A small image super-resolution model, trained from scratch: trained on fractals drawn by 1,000 iterated function systems, in grey.
Rows from block 2, named by matrix and row number. Each number is 500 + 25 x the weight over its row's rms, rounded and kept within 0 to 999. All counts start at 0. Numbers have three digits each.
# conv: 3x3 conv (model.mid.0.conv.weight, 192x192x3x3), inputs 160-167, a 3x3 kernel for each
conv.11:517523492464496566496486497532489511476479489488522492480505495522482517452474454519474504502487501509549499526476505505539507529510510454521514486472543506472503486529506493480500460503472502469517489501497549499492
conv.12:509494492510509489498514516523535520456448527454436516481495486499480458493487499499500519526500558486512520501489515485515506481503478514518521484444504506508539534516511562493535522505514496508484463486490487490515
conv.13:467493476492477518489531496502521528485518475464460479512523507550522517548546544438460486455492502480482501555530566518495513524468537535521527523534496533504514505516533498491537505505504504525547526506516529538538
conv.14:500483495503524523500489518509500480497404476497497515513522501508572499511434489511494520510480548498527465493481512507474474517543449484491490483396514515500536504502507503531494523532532504495487493502503501483453
conv.15:525495486551468459531482481503494485478506495510484507494484489515513489533488510505516495478457484521512498501520539407535519495531524503496479504492496517478501502494512481508509472508533502499500542489513488520517
conv.16:488506500464483509475551500542528497474430528492524526506497514514506502445464502500442523506551464559525548438503523520491534500479521476461491478466494497489497552477470496489478526514450501472496495539473499494487
conv.17:539467519538511472486513475507495488523509509534517527488466492482488520471533493473479493528539525497530495505491514510507503484491489514477483485458502458466516493447499511403443531475472516468524509503517497519478
conv.18:512456502536586501485477492524505526479458479509544476478499495487507471472500536495489499579506544478494496519483513505495514482455525502485514492467497478467511509474503508495508484553574526474465492511490530528516
conv.19:510511508491451469498545508503510482524437456498520483488468504485505500491459481499470456487472506452508492469503453486546505482502496479465482539516442522493503497460467503465483500526451492467487479507507479535478
conv.20:480483522464502547476517485521502482509506420526509508483474484502436541485480502492465494456525520498504488523502546501422525510465517523508506505450485519487501509499498476516474456502530510528526521509532517565506
conv.21:482503479494489489506471525536530511493520521451487497498480483487514522514519507472498486473527480435500464503521528482548529512546515497526494519529497502559523505512473517476435447480451479498526499495505529504502
conv.22:477484482506477509467489593509490509498502478517494437487473505486506495493504462496507493506517534503507502497505512518506467525505400485468497486489486476494453489518503488557523496539483484494483500515473505503523
conv.23:499534518528523501509531485483473480485497497489515477487504475495543513516507495524537550520507504507462470487521540479529508487509491488481497512544503544544488459484498498455534497499508471476449513484437512487440
conv.24:488487514501535516513523510505486497500582436497481489496509520502517514502503518481501485485477554494505496501508494502405568497501490506505499496398453501518499501500490497516455494496504512497506487474539501511511
conv.25:482513511504458483532558522535434517508495502494503502519491472474518482498462505508552503510466503479504525542498471523553528526505493535492499490484529531484520495501490485520520491505490527507495485535463508506454
conv.26:520514495509493502505497497491519494529437533489563463482511489488521501514497500494499499514495493498513500501499501471539479465476491519507519499438505494476508488487509511494487499520491499475484481503515507492475
conv.27:490527489498509496495531517522513496537527461515493490498486479509504552479477472489502505495430519492493505479494481492513535421452463502499532498529548493477530518519511489516487493540476499465456507522471475452471
conv.28:490473529472486462514544498510509482522487515475475474529482505467457435489493502480484495465480445547540535497455467518511545548520549524485520476515508470489489524505508459488526470482491538511527511508488473487455
conv.29:491526486497517501496553487463464492501487509493516563502520502503528522497499509504460490491487511513492520485492501538482549534513527437472448505436483489489508511522483506433509523520511477488479465477489509527505
conv.30:502506544512485499467558526504502554510496518523474562487459502468526537503463531547478533507494535508514498523517507482467539534493539503481526501509513532502555464489479485504470473461481467464474512506490486482483
conv.31:504501493511510505465471481517483502490498470505512527522490484485462490516495511496474489490495433505501462510485484509458509507479451498492509507471497514456545513518483486542522539536545517530538483531523525532521
conv.32:511511471513490509491475462467483503469489501503513500483493445517517482484482476495501549507516523484440480538521496501502469498535505494471472496496460494489493457505483513484509521484478490475468508482521487518519
conv.33:487505497479514534482504464508452474474489499477473506496483527488486527454488506543492502513508511522529473469501550446503521458523506461475520464466519416454507503514477559487529498497472484515525493478534524504510
conv.34:494484493503523493506503496486498498491448486498501503498504503498453499509504503498488487513630477495495505512497510517467499507516515495500483515521502499507505496500505500497494507507503501490510484441508501496503
conv.35:482522555487465459475485485495489484483513498510515523492462504484516488484511506519506532490525518501513500502395466530539542536540513484509547473502519507499482504528494511503515508502513498529491512506518513520527
conv.36:542522516519519504539502506505494528493450504519563551500486513498542527473492509454474468470468495495490510459536491553501499485545518524543505505509493512461495517513481479511495474460474547532541504525474498507480
conv.37:475504470476510464476518511510478477509504488486468528501493494521512485482534506520518451526510496492457494504479454507532474503480531463485524486513492486479506510596541515517511493522484531484515518516487495516514
conv.38:520508525494493476519588454502494479502518512507522511496473452490461513488504506506490495492481470503507536492516481508461465527499490507506444501492471519484519505489487502517484494532501520486500516493535516499502
conv.39:516493514484487480516497522521501506498451498521489495488479499489487514483477484495487502472428489464440470459493495486514519470499522471483494492483478491493501557545556562537593543538553495455473482457492496453474
conv.40:545491507494479525494449526480485513536480460486487487494470492476471477470477512496476441473482526497478474484495477482515529520508473481499484504489442474523471539530470546507495487505521533525528491484548477477519
conv.41:491512500476487514487488488492443498511489513497512528509546524489470513494497518477501488477515454487497469520551481506492525509536526507541490506519532491521555489474474512494500497505492516541528502506506486481497
conv.42:517494508509483493527508502509505495474530529521446454469501475498470490475512515480477492505456525475458489460483483460506516460502507492482491481488501508479489531531536553540486536524528492493492490449528514458507
conv.43:489486482526521484477516493522490497498470485531508503512502492508498534543510496502465455521498483497502452522493551477507531464498502505502499507489460489498496503521460495537470498497450492506523497496504447468503
conv.44:527512513531503518520533497485471482494505455490505497483502504492495501536501524498534518519537508506525476501520501523562520492478481494484533508500536527539533495508492469513508461526511523509491489478475507454471
conv.45:514493481508463501504465517525523523503478493491462459510507482495484426465430434499490485488498495517550539486472467492470491475532494519487523471478461485456463490497490472474443490474481476476496513515519486490505
conv.46:511489500482433489514511520515535504524506522487475477487516501500520497505518496493506491477424510484512492503460493570459502504484491501489515555507484495470493511505479521493474496508512495511478506398497492448483
conv.47:521525466518498481497498517522489505494472476513526472442543485489578488511465468471495552466486534483496521497489479478506463478539498445546497448512493473495508500567529482514486494479471485474508459494522501506502
conv.48:507518522494587517491504540488492506448481518509503526488506488521464487501516496516505515535492500455474494517504504584517486504476491517495511505489507490519478491487513452552491502507489478503487512525520493482493
conv.49:487529473510504497492507505533461529484493496469493505465514485473505486506517525481494466539511513523509489449559487495519531462533493476524480463505494460528489485485500485491508508508486488517499509501481527467520
conv.50:514502499503477473508505540487519502489530474509487481494505491495454556504494524493477494503515495550545557503517506499508500515453495516505509541465524540497496511509472488471470490507468522517519508435500542512498
conv.51:497487498460451500494491487489513509509545517491520522526499548517501500506465511510529507477503480465504495534494495484558463475479516484470474475493476484491487510484498521489515483469468533485513508458496499457493
conv.52:493511494464487476481516481481487548500473496506468487518496532507486518527536524507501478452524497471514508543538404489547441511488475529507511515498493507541520522521520492498502484501529483512483523509509510523464
conv.53:509476525487457462515497506493557484492488542497490515526427508469662510507498517492509488521399491488503494498530482489581486501498512493479477485542525483516496506502475494474512500517507490482522488484514498495493
conv.54:490486507475448515496507508469473493498443502521541499493503493476502536490482512503496466494410510496525540501540510494359441491522507486492495481439506503502491493493499513530487494502484498479484488493503492476496
conv.55:490476490497541486495489491514505495521511465501491500501504510506496500512496492502492503492451523490515492512507503478401557500480496496492488485421475515506509496493498511550469501495496494495499513474497508467496
conv.56:489497517507511491509506476455497497496548507469481508497492484504502498511479514511498508544493494467478525499477465548478543511492519482476484482506503498475501495505489529529482536523501489499519506551537463484494
conv.57:480497474500481469535494502482520518528538490518479486496489507510516470427453445512508509500485502469551532507510491510498518559467466483463490479498485452491464495556499444447520521542522503502531503566487512531511
conv.58:516494491508478499481470512493496500506481489534449474502473503498378394511482501519490506489541496482515505498506492469589484508514498498516498482484489519519489512514520486466505500511531489514510532502426511490472
conv.59:501495498492492502548480475517509506476494518492453490515496497478476492477480484512512504482501513511491472456470495483509523465438493517491499489517476509450496531556531511518503525572559465477489484537494493502464
conv.60:530518501537516481493488504469469460488468489531528523460486476522489478510501474547514504503516464500473503524509516527493481519535501446512503517515480545513472518512521472495522518499523496498491549515481494508565
conv.61:495486481527491483509521465520509499482555502514495512499473492499567501506513507497487495497435495509458507515518481508526456476457472546510516544536475496533473509514541467445504491473498493489522494535503493536535
conv.62:475478473502496481507494504503508511479486493504514544487484493533520534500522526455511437508531494471496487556531530513532542485538536516529530516514521496553532474469443482498495497486481506486478474501462477494473
conv.63:516516486507529485480493465512521544510472517508485476493506527508540511455477481519522468548504461507518545521541481517487513485530513504544531451511562458482485516458495535522462518506505522487460488508488477455495
conv.64:491504499512491534499487489525489512460544482500516505461517461534514555477507505533486497508459527526495491504533519545543503489431507453523484520532484462499507516530501513517492512515520528520473507491481479515452
conv.65:491483490501493482489498487507497516500505496463477470473500469516530537534548550461457477490503507475487492574546579539512532552491539519525544499507520510509527523540541499527520487493513522538564503535529539495503
conv.66:488489504499526461501512514490494492491576511471536517509498507511421479507628517507513504508480495498617509488498486486483527530588533495496500505493510502494521503500503491531505510482529495500509512487506508487490
conv.67:478504503522514496477521514470482486481477513503548526528531523496481497525529530478497516477517485501475470496540482506498496506493456523511483512490520535495454533515543509519541522530560479548496500519507485472507
conv.68:509515518479432497506481487489493507504427523474470497482520502508572550503492543518511511482559464511527503561535519522491599520546476515491503481458520495508536507511512504570515494530482492493505516466502491475461
conv.69:504469509473441491530498528505504506511519502500464521488486495486475486468519498530521516511509481488470478516478510480495493481423501500478534534504486498522488482501498529549526493494479478475494498460503499521495
conv.70:508492497499497459501511502487503489505530493504525514492491483498420536504472542493498497490510495498528476523504509492525543505544503507503506513541439499488457504494495491507497498479540506509500494537488491498485
conv.71:528506470506533492491505503458497527502506457541506476518511468528480480491516511527506444496519517474491561564511402516490533512476501548506453528497517531492465470499527506522489486476491528493509502470471503545506
conv.72:517469487490473472534469493541542518519495508496516507498541525508572481516561497454496489496482545473436474496475490510488519531496499506480472495480520516478508507479509495435509474466528483503512498544488488458494
conv.73:492496481448562589496489488483509552509486523509504509494500481510437489498486495512485481458577537534488466501507502503444507491497487483503491477505510508501488499520518499492543496508481508498501541479442514480508
conv.74:513508484501495461521506537471504565512517532495517483529530463516529505503531463518530516485476512503498528534497463527507478533542495498488451498509501508518434472499505494523497474482485509499474498499502480494505
conv.75:487504514474554499517539500501513505483458487486460470509460508504447513509541508518538527528557474491513482501475483491461493478482502504446471478480454494499509504531524510455504520489508486486471479444484519499489
conv.76:494581406510478491492506504496466534505516493494504502505568536503526491496517487496521551496486506486493497512490509514522490505500506490505564499531488504486498498568464510507515502513500491509524503464496507495503
conv.77:469452487459502486471481476523480489515468505556496490524483493507510491507514536489495429514503492494509476513489487504465496465485511531448518526487501517510500480521525478536519552506506492458468482535475517477478
conv.78:483516466505478523495476512470480489467507482500518502466478475522492519522503512520530522556503561488502540540524574535491492520497485455480493497488476528491491461504481500528489517491502489509479489509531500514512
conv.79:493517516496565521493494490504500517494503489515483509505513499553525488476489476495516507526521539516508503511504475531581496482507508514528513509536530524523518521497506494491504511523523489520515482526464473500481
conv.80:517487441499522478503485480523543494521509495505521475499584517512464515487515473493474600489531531501504522490522487504476515520466513532498583512486488514532528488542529501474513501475516504507490517495502490502500
conv.81:496481501498495514495508505498494490485475489503494492484507492511537489486527503500493479496511498489580506518508496516458508530538493493496494488499471501488503496485512479486509500503500499504496508524504513559499
conv.82:510503489477481479485512488491488454468493489496503460496480551505486469508512509514527468496504526482500495487442533514436469496512520499501508512492522495517490495518493515568511506476501510517506507559510486514501
conv.83:506534506478490492519476506502457580500525422485482513513468456511473500498513508506477503463539524496487510506509531492522559506505509524471497504520441507502506500500517480511449501508499504487511518497521504517512
conv.84:465506514508516471467468473490564479519483485529530508500490545473528502525507485471489514462484511535506500485536530521509521489538545511454524496525535522521509521481519472487478511486468473512445500470519498498527
conv.85:482501487487420528495527481503502505503624445498464476501515492514528513498560490502501496508509505474533468514491498501493500507549486494497501509502510480480502508505495507535483494427493508504499496554470519540514
conv.86:500519484533527503514524470495510536453451505450470496512505519526506534545503543471511496464508484484482484522521567519493516500475523521522517532516522525532522526508505524526533465487493497560547507572549485508506
conv.87:469460492545535459472510474515522505539486504509519496514520509418438510483515498506500499521541464475492505502511507474517511519513519486512496489530492469483496511512501504590497487540501520500512462459526515464507
conv.88:519493527493501507484503457508494515508538541520537503514498459467498466494528514480494500491488477458468495507490443529485450522534509556512491483532489521502487504494540512478515502495454547515528492515521515545490
conv.89:499473476513519515488488490507476480465518478469471474483509489470452488498493515502514484504518518498578510485514489496488471491479498500522520517452532499494537493501491488474464509502449495479488509514487505507499
conv.90:462458495528540493462506465489544520547533507509510498506450471447545494500504477481481481504474496478488497457476488527511489486490507509513501429481527533531509555527514486511504510481448495544520520468486499493505
conv.91:478480498497449498472578486490506499520527502489517505491465494515458533494574495504519481486511489512414511512494510487499498479505522496461505493533502489515491490504510526480508482506496499523501496486504495511496
conv.92:506481494506486519501526515490484514490429551515532519495503515481551478495511500494492469507547475486513488503497528531452546502542529491491476493510508485530495489522506524513484522502511487498500491521501513537509
conv.93:494489446529503506540481476492473541514466519524506502510486525514476532482485511510478511488517501493479485526510586503476535498466523519503460522482510531476511486491465490508472541520497527508500508489509514491484
conv.94:522535502532556541538518526492517491441433465451476477470476479455422411484467514481530494495542492505475526522498499513492475516510490520511523484484481486493510520512512496526529554526509508518551518528517513479509
conv.95:501506508495464536459540574499495494487534518500497543512495498481507482489498479498497499497476498550481412498501500490513455518455420507491513476515524477507532495518497459513515515507484492496510531520480470549561